A small sound classifier, trained from scratch.
Training: muon at rate 0.022, 23300 steps, batches of 384, held-out accuracy 99%.
Data: trained on notes from a synthesiser with random patches, 78125 training examples, 114.5 epochs.
Rows from block 12 of a small sound classifier, named by matrix and row number. Rows with one number belong to one neuron. Each number is 128 + 32 x the weight over its row's rms, rounded and kept within 0 to 255. All counts start at 0. Numbers have three digits each.
After each neuron's rows are labels from the 100 clips, of 14848, where the neuron reaches its highest value: "peak in band" is the frequency band that holds the peak. Only what is clearly more common there than usual is listed. The data: notes from a synthesiser with random patches.
# fc1: MLP up (model.blocks.12.mlp.fc1.weight, 768x256), inputs 104-155
# fc2: MLP down (model.blocks.12.mlp.fc2.weight, 256x768, transposed), outputs 104-155

fc1.228:127122164017131156138121130109136122131133137088044122124130132091096151134110105133164144124132126158120092213078128123115164142119137139150158112143095114
fc2.228:130140107095183097143084067169140149175122116129161130200170128114129131146147143082127131123120105087175148121138156180132168063150096073042096153128110175
peak in band: 2000 to 4000 Hz

fc1.494:151171090122135146156152145110120176174122124107111122145103111119125105087101108102123121105089141136162131123116142161121149094126098142141077151106078174
fc2.494:137157160114155048089158121097170171149120145109088022122110180127090126116123120167097138169056124164154175174131162118126151132175185114155092147146107120
peak in band: 250 to 500 Hz

fc1.169:109092133154120080113169079178150168069124129093144110077143176101136120121092138116116132185102105106157158093134193095123163121130159043080196135065172132
fc2.169:118117138158110169196087124105134142157096170137117157110174096102150170132169106110133174137093126131117117079134114152158152121071099145136129101094147147
peak in band: 4000 to 8000 Hz

fc1.158:115147173118089133133136147137177098090145128138122206148229126136101142130113072090155102148141142163140135142189153087155104125123100090119075147078130150
fc2.158:115161109151102140161141147135158098154136163163160051176139126143153149121098190151118097110099136173139075129165121073121056107124133160133142120057130100
peak in band: 2000 to 4000 Hz

fc1.725:062171158159110138097182163106125178106115080122087140192048109157137129092147167105079106112156166092128110104114122078085138108117114097120126174181118182
fc2.725:144122130123141107121150151135109176138120135185139141128106075175110172116125154132148118193106162144124151182180147097179168115139089135163150099116183073
peak in band: 1000 to 2000 Hz

fc1.441:069161183098102159096110156154114125171167138140115138149159113144122126095174161126145125140181083167146090107149144145190114142115097120100131142098149103
fc2.441:128178136127174147137100103135154090146118123141071150092083145113098156136118135055120106093137122061129102098125153112104150135133097130204131118132149177
peak in band: 2000 to 4000 Hz

fc1.564:135088164149120189136070093102198103123134095096098075108144144106150072101145207110150173149107121099172098129080090204130127130145154163081109123107152100
fc2.564:148167176114192177137094108110149110170126153141093149097085155109143180137059153157122157084116122174129129105126099141105152118157137144099130145105152093
peak in band: 250 to 500 Hz

fc1.375:077149160111138188122126087161110070119105140133165100181142200120100200101132097147128082093139141180095129193132142108168065155087114147105141108171129127
fc2.375:134127123126075111146203126111091108110143114132156107104172129115150127167139121082095117157111112158137108151064077106127088119167142076183145105098119059
peak in band: 4000 to 8000 Hz

fc1.70:079113120076115091054091098151106081185181167150126090112140209135125092101211131129108099103149077160109148206096111188090135175137172150144154124150102103
fc2.70:040089149135146107119147153129137114128139116096134103128155122122193197144141110135098059091138119099096113158108134136108085156117130125078125136167131144
peak in band: 250 to 500 Hz

fc1.516:110132128151093183097140148122086110159123121130074088088124113141109164101101138135121134151072160111132103106171104189139135210124159126109138138135144126
fc2.516:132123156136091114128068129149100089133207067116149145130121089124123094077118124107180068108154114085113109151120145121101138127145094173171152137180100139
peak in band: 250 to 500 Hz

fc1.371:155156143055139132176128109097104053122127081139154139113062142078106110134147161144128118174115121132151109152127157080127131102144119182136173150157153093
fc2.371:162087134126136131114135144079073141104140165122153116080157105099101203090083117130142136123167123159091165133100111083140137171117160091143179119133116089
peak in band: 250 to 500 Hz

fc1.79:140125144091121171055124132110138113165133149109140105088122137111151203112130173109166103112084159114191101192166171142162103170136192140182158164165080089
fc2.79:110142145142160103131194052159082110191142127108152165137140127117142105116128152109079113131160107140148177105159173138109115116129076098112096091135164094
peak in band: 2000 to 4000 Hz

fc1.412:114111118141153092151159102109054116098136143156150141187157141128147096102157118142178107146102137094176111174142153147084170087104110127126123151135080100
fc2.412:188159116109121092111064118135168100109066132196158099153141147120143109141139101139115102119052086203123116113125153130140187104185146143109143130180160157
peak in band: 4000 to 8000 Hz

fc1.152:156126136099101153135135099112139156136135107161136113127091058097092157092126145097108134184090168178140119133141086130092096107166108122153108113157137132
fc2.152:163072114116136103104095173160152141152102142079159145182100127088135090119097132159149183122129116134084168139130112074123160133088135181124125128154103083
peak in band: 4000 to 8000 Hz

fc1.26:078128183111120177123122109052129117128126195135068117141123118087153139117144135127165149120051162108166168173102110171163130121153149123148162165119155082
fc2.26:140096121180151096064123109141164143103130102137122155207127143085118105150101068145135151157095135067174137185125136180119154102135174156110124117125143126
peak in band: 2000 to 4000 Hz

fc1.336:072117088135112081093094087061084112107142109116117139097118134067117192115107147096112108116143183169127137110140158140104128104199084084154059145124146058
fc2.336:127113147136115122051102118055134112119086134113117152150143124080123155150159105145125116192114137095148169134114133122131167110096089090119065122168100133
peak in band: 4000 to 8000 Hz

fc1.719:078083159129156142120152139141102153091094153195143079186085140172172146117157165128123124121141135158146137126110105067173124049133189109186127118113156121
fc2.719:144154115131079091148169112101116113114131113100132146146106172152134084143132107166212050203132120143132124176099115055097153111106126130157166111056153167
peak in band: 4000 to 8000 Hz

fc1.379:152184110113131147163125145146102093120185130172123156082113153106135140103107134109118190092125104147107112110125141191138124152086113138141133126139060120
fc2.379:117081147114084095188123199104080117089217104172150133138130119105081137127100135168147139137109076100124104129105076162146155106082112147034153104126176104
peak in band: 2000 to 4000 Hz

fc1.527:074076072153197155119157081136134161145162123125114171075159149156175095143109111124158094179151107119158150133117147111139072063104136133094098102164119169
fc2.527:177118120163109188100136085085130093090105122127112136150124096118111141148138162149142114113166137202178146116116142124138152167120141081185108138161125154
peak in band: 1000 to 2000 Hz

fc1.687:103106117109150197139136177126105181120152129112083127131126146142075077105102080146201135093143090123094111126091173173093114132192111114104032136075166136
fc2.687:097122158176081090118133110176098119172093121137135129187050137168135142135156137063154185178147121163148108132141126141146184180137139201226145106087087109
peak in band: 4000 to 8000 Hz

fc1.3:143100156068112147118160110107128091119078100142198152140147184094098145112128123104087136104144172194138145190152134137124124113157114122168141134076126119
fc2.3:125141147128090150132151077119074092102167122117125131173130139106150181138088140111174145102127095238190142136056164154094197091083131106126075084123076133
peak in band: 1000 to 2000 Hz

fc1.123:116109132117062152086114139126126130127165147121118113121148130131127169110108130112153143086117062089119155116146142184121096133104132106107128108123153146
fc2.123:137131145146143147115119126105102154090157149196114132083107140075058153114123134113113124070128139129106147181143163104129046125123148096098105103098151072
peak in band: 4000 to 8000 Hz

fc1.626:152170121126100070164121116099143163064067144133140158132097101060147115101127111132166135170111105078154148126129181124168088208113145173157083180106114118
fc2.626:157137159110135164136152105163110132128115098093154127145076152109154190147143133130098163125102082135135146089128166119087085167136145146182119146144128120
peak in band: 1000 to 2000 Hz

fc1.117:132124108126129106105114122075148150081135094185075088164118110084146129147105119089136127096140185088130083067097111111182139141060121127165127149104154162
fc2.117:143087119100130074118120101090197161137137070078176091179149164138129135101183129156100182165094117155111174145150169110125091156157156100088084159109122148
peak in band: 1000 to 2000 Hz

fc1.205:100119127091218148166112101111175093144069174094141125128137128163130101101118133150108101065055098110070079149088175088142142071158098125120170153100097144
fc2.205:131169151143132101140149145150052150150122137187146147124141154128107178107179127098136152093146071094139105136113183112123103135169099106120058099148148159
peak in band: 4000 to 8000 Hz

fc1.467:073209148102098117139150128139131132126160132100126139133164110133142161116162092108145070097176093159129138125105168158120159121118153160151148151123176110
fc2.467:184130107170109138162136083137118092107104143170152082148130127079090070084102180098093102175086133115114132155085179166154123151164078128130082111114082144
peak in band: 1000 to 2000 Hz

fc1.490:182146126085074115115074140099171113200123106145097106149127165096045186126146121063105138141160125168145124150136079071208068136126205143133123133136113109
fc2.490:125099132088164118123129108153128075112125100123068107167126083133164170124135118144092114158124099064148165156092107133049132159174177112118181186114156144
peak in band: 250 to 500 Hz

fc1.142:138204122107108144128100089146130146147137182121172114132165005149123140109137106110133153169109195172228114107127116155164108136127077127146161159106147115
fc2.142:120079107153173126115114160103106088167114168127113114110220068154100126206087133178123148057116135086140117113151149134127165141131115109115086072069109130
peak in band: 1000 to 2000 Hz

fc1.42:166125105120138115175115119127125077136227160136197106103157104120128096092098110087170145073108123145101134128178178174073150120129143124127126096129172078
fc2.42:223119095122130098152117110163148156071077094127141154128112079081151099109120122177108117115114186136130122206063147131111160152116131158152155164112081154
peak in band: 1000 to 2000 Hz

fc1.552:152162145143110141166140109098108149160150125086102088158126122132148142119200080155141130136105144135111118075065081110162119218158106112116113134086133178
fc2.552:077188097095072067126132123125092107128109128173129195088158078118091119118104159159138138182131162073132133197149115114110125109145077180159128132115091084
peak in band: 250 to 500 Hz

fc1.193:110136093117120120109146134153178075179136143109101140119104099147149103112128123117147141139130067079071137091097171133155073138100120098146129134138124154
fc2.193:117085136174064172183103115153167150187164092102141179144069096108132106127118102108102106097102134168101152141141090127104130178132081101110112115158106117
peak in band: 1000 to 2000 Hz

fc1.716:122080130131117100130140060131153138127179137099108143151106139075100129133093141097135077209167123148133168168071106100063104071146149125166113147170103120
fc2.716:139075164158122059106166161157107098091155137085144111168143174047123145148086193107178136108113120066104117090178109138142146175116109188132137144108123141
peak in band: 1000 to 2000 Hz

fc1.93:138139163195079132140159174109155129111068112110114102151111119095087121123156119090109131103146108126138145182171122179195105062162163148132125180139087114
fc2.93:109095127111142138176154146123143184145101164124127191144133144146144133160194119200075132151153118157085106109171170137112079255103155108134120077168057117
peak in band: 250 to 500 Hz

fc1.300:162116203144154126146132168127089126122079064182076150174125124171171107082146157112182199157154105138063052097077105108134151161170129144149130144098090099
fc2.300:121126137095131161140085044120121121151125132141171103143134117095119209108131131128137126122132113187139100159159150174124184099119127136075102101131075146
peak in band: 250 to 500 Hz

fc1.609:168120203077110132118162133099113075134179182148076131090089167142168127122174121104125080144171089131100165122119190145121137142062158107149127137119143109
fc2.609:140104143156171054152070079121164116141099096107133155117138157147117115114117184131122105118112111132052146107156179128119091096163156087111078124210116133
peak in band: 1000 to 2000 Hz

fc1.648:107128130118131143129147119102163158095155144107076108099138054093110154113104162137115107117136194100179120132175153179164111115101078125074135156191144124
fc2.648:157138064134105176122093202172124156150107143162188099111046103106098100138138181123154122177166150079115153115056154106104130181135076179174064105162137179
peak in band: 250 to 500 Hz

fc1.729:095166165126118117108132135076229152118083145138130150142100107094112127115110100131091116106125129071174101130142142098180149147075103099171171138165144147
fc2.729:179129131169121169153119142159176132148108116109114124148143180127161163157166126141204116129075135136135145131153126127150147076166099129072163137182148106
peak in band: 4000 to 8000 Hz

fc1.665:115111065157219124115118178141095196121039193115151196132129123085092171150092121093162133117171162117137112127074111140155162090100116104125168162148157170
fc2.665:176053115100064070105170131096085111143098125120145060071184168127166255093102156160113134131103135072076172114057104153122076115115141144157159120113084074
peak in band: 250 to 500 Hz

fc1.465:153140119189166154086101133181141072138125124097108143163106133159179175111162070132127126130105149093169135127145107130098166189149122101078164182125102157
fc2.465:146194140156151125160120113151193125096118164131179114180095144154212189102144131148071101165109077102175138137117097124112117126139144125127116187165128210
peak in band: 1000 to 2000 Hz

fc1.172:150150097145114147142125090130105127099084092161085087139155100139151061092121204086142101112080163119107128120128094146160144117086176153144124121071178082
fc2.172:159129156139170148147043125140070097151161124176134180155131115166116085142071137121152121128073104163107138132166225126142129119109161157146131190138139131
peak in band: 250 to 500 Hz

fc1.717:096035135107119148160106176116088107102126165156104172122106129080209103124130157111175118107126120113151155136175159181132118131136106168138133128140120095
fc2.717:070128171112133183142132171116128110120129119151094155095068102088122100138150116171173127114144152170117174067162108097110092167128166156050016150163177121
peak in band: 250 to 500 Hz

fc1.682:089125141121145141081106112093081132145101202104168092132153142118087101113180118088113169116174109159116156133140131082098097146135150044138107162107135110
fc2.682:092145159113118143175147150086074090096132125124136136167171119118082146150103149138114150085143076169125140147127153120142106078096145165064161128126091136
peak in band: 1000 to 2000 Hz

fc1.544:182112134062156150150108086120156182110097138134131116164115119063129151135140087106189113118114147138035111236147172119135161096099159111128096148143124151
fc2.544:146154139091223110152040066142153186140152159130095116176171127114081093151104147084153146165097059094161157159146107102122179064124133078103148122136189147
peak in band: 4000 to 8000 Hz

fc1.44:172155138110191031183075130128158117127095185129134137145106133146156092112098079096162145124189090156053083119166131137116164173107138033108099078102094114
fc2.44:105101130124190111137083118154137114132115107119119116151157127104133142225148104185149146147137123033198108132129152167165169128122106076089154164165118127
peak in band: 4000 to 8000 Hz

fc1.458:136163120101133091141048124152156065178097146168137088135102167126126135115093150136169157127151181161169134100091083126151085122132134096140141113158098167
fc2.458:116134133118140110105112176162110110127101148116130142099114095150156092088157099164152146125140114115206130132149101104088119097150093205153142140090117139
peak in band: 250 to 500 Hz

fc1.637:138128121155112134112128158155117143115053109120105132120150167108160079061062162109177086101136180146154128185163158137125190159068162201065141122112120141
fc2.637:136165118053123065133180123088105124137139126134153176140052142085119134184177147129111071108118199125125106064123159112139110102136172071144124160127134163
peak in band: 250 to 500 Hz

fc1.134:094115185081125085143076129151150102144200168132101126136104133091143162108156129125131115191158128103178118131141123130123147090192113131162089095107067069
fc2.134:111072120148199138120100122095158095128139114153124127138099103125181094166074149146123136111125158151140048103137151087097130057198155105091148077123109129
peak in band: 250 to 500 Hz

fc1.362:113078133087132151118166139130118081131140098135115159105144120064152126101127142085135133146149092129155136088131125118098048160153118067110150173146132090
fc2.362:099126149183111160162080124118054066145133129109126121092112141111183174127129187131088153037135102074132130124134153095161187109112079138077063127134092157
peak in band: 1000 to 2000 Hz

fc1.748:115149163117162106080163148062160093124117146113091089053135090150094127118132176148184106070063147124186119132121137126145114113049134191090144166125157098
fc2.748:101127149151127179114079117170096125168167098084162124119107141123190061169113121072118139122174089085121139200059067130116099118172068133153094166147117101
peak in band: 1000 to 2000 Hz

fc1.179:168096178153089103169139150170114126175124100196109129110093137138147145100082108111191106147131098124098102097113085102171130146151082114144108102111070070
fc2.179:107118145148104187145171091177078125133129096130150132145125074108152128163105147118174141127136142147165047128137136115134152117115100153133145076196099098
peak in band: 250 to 500 Hz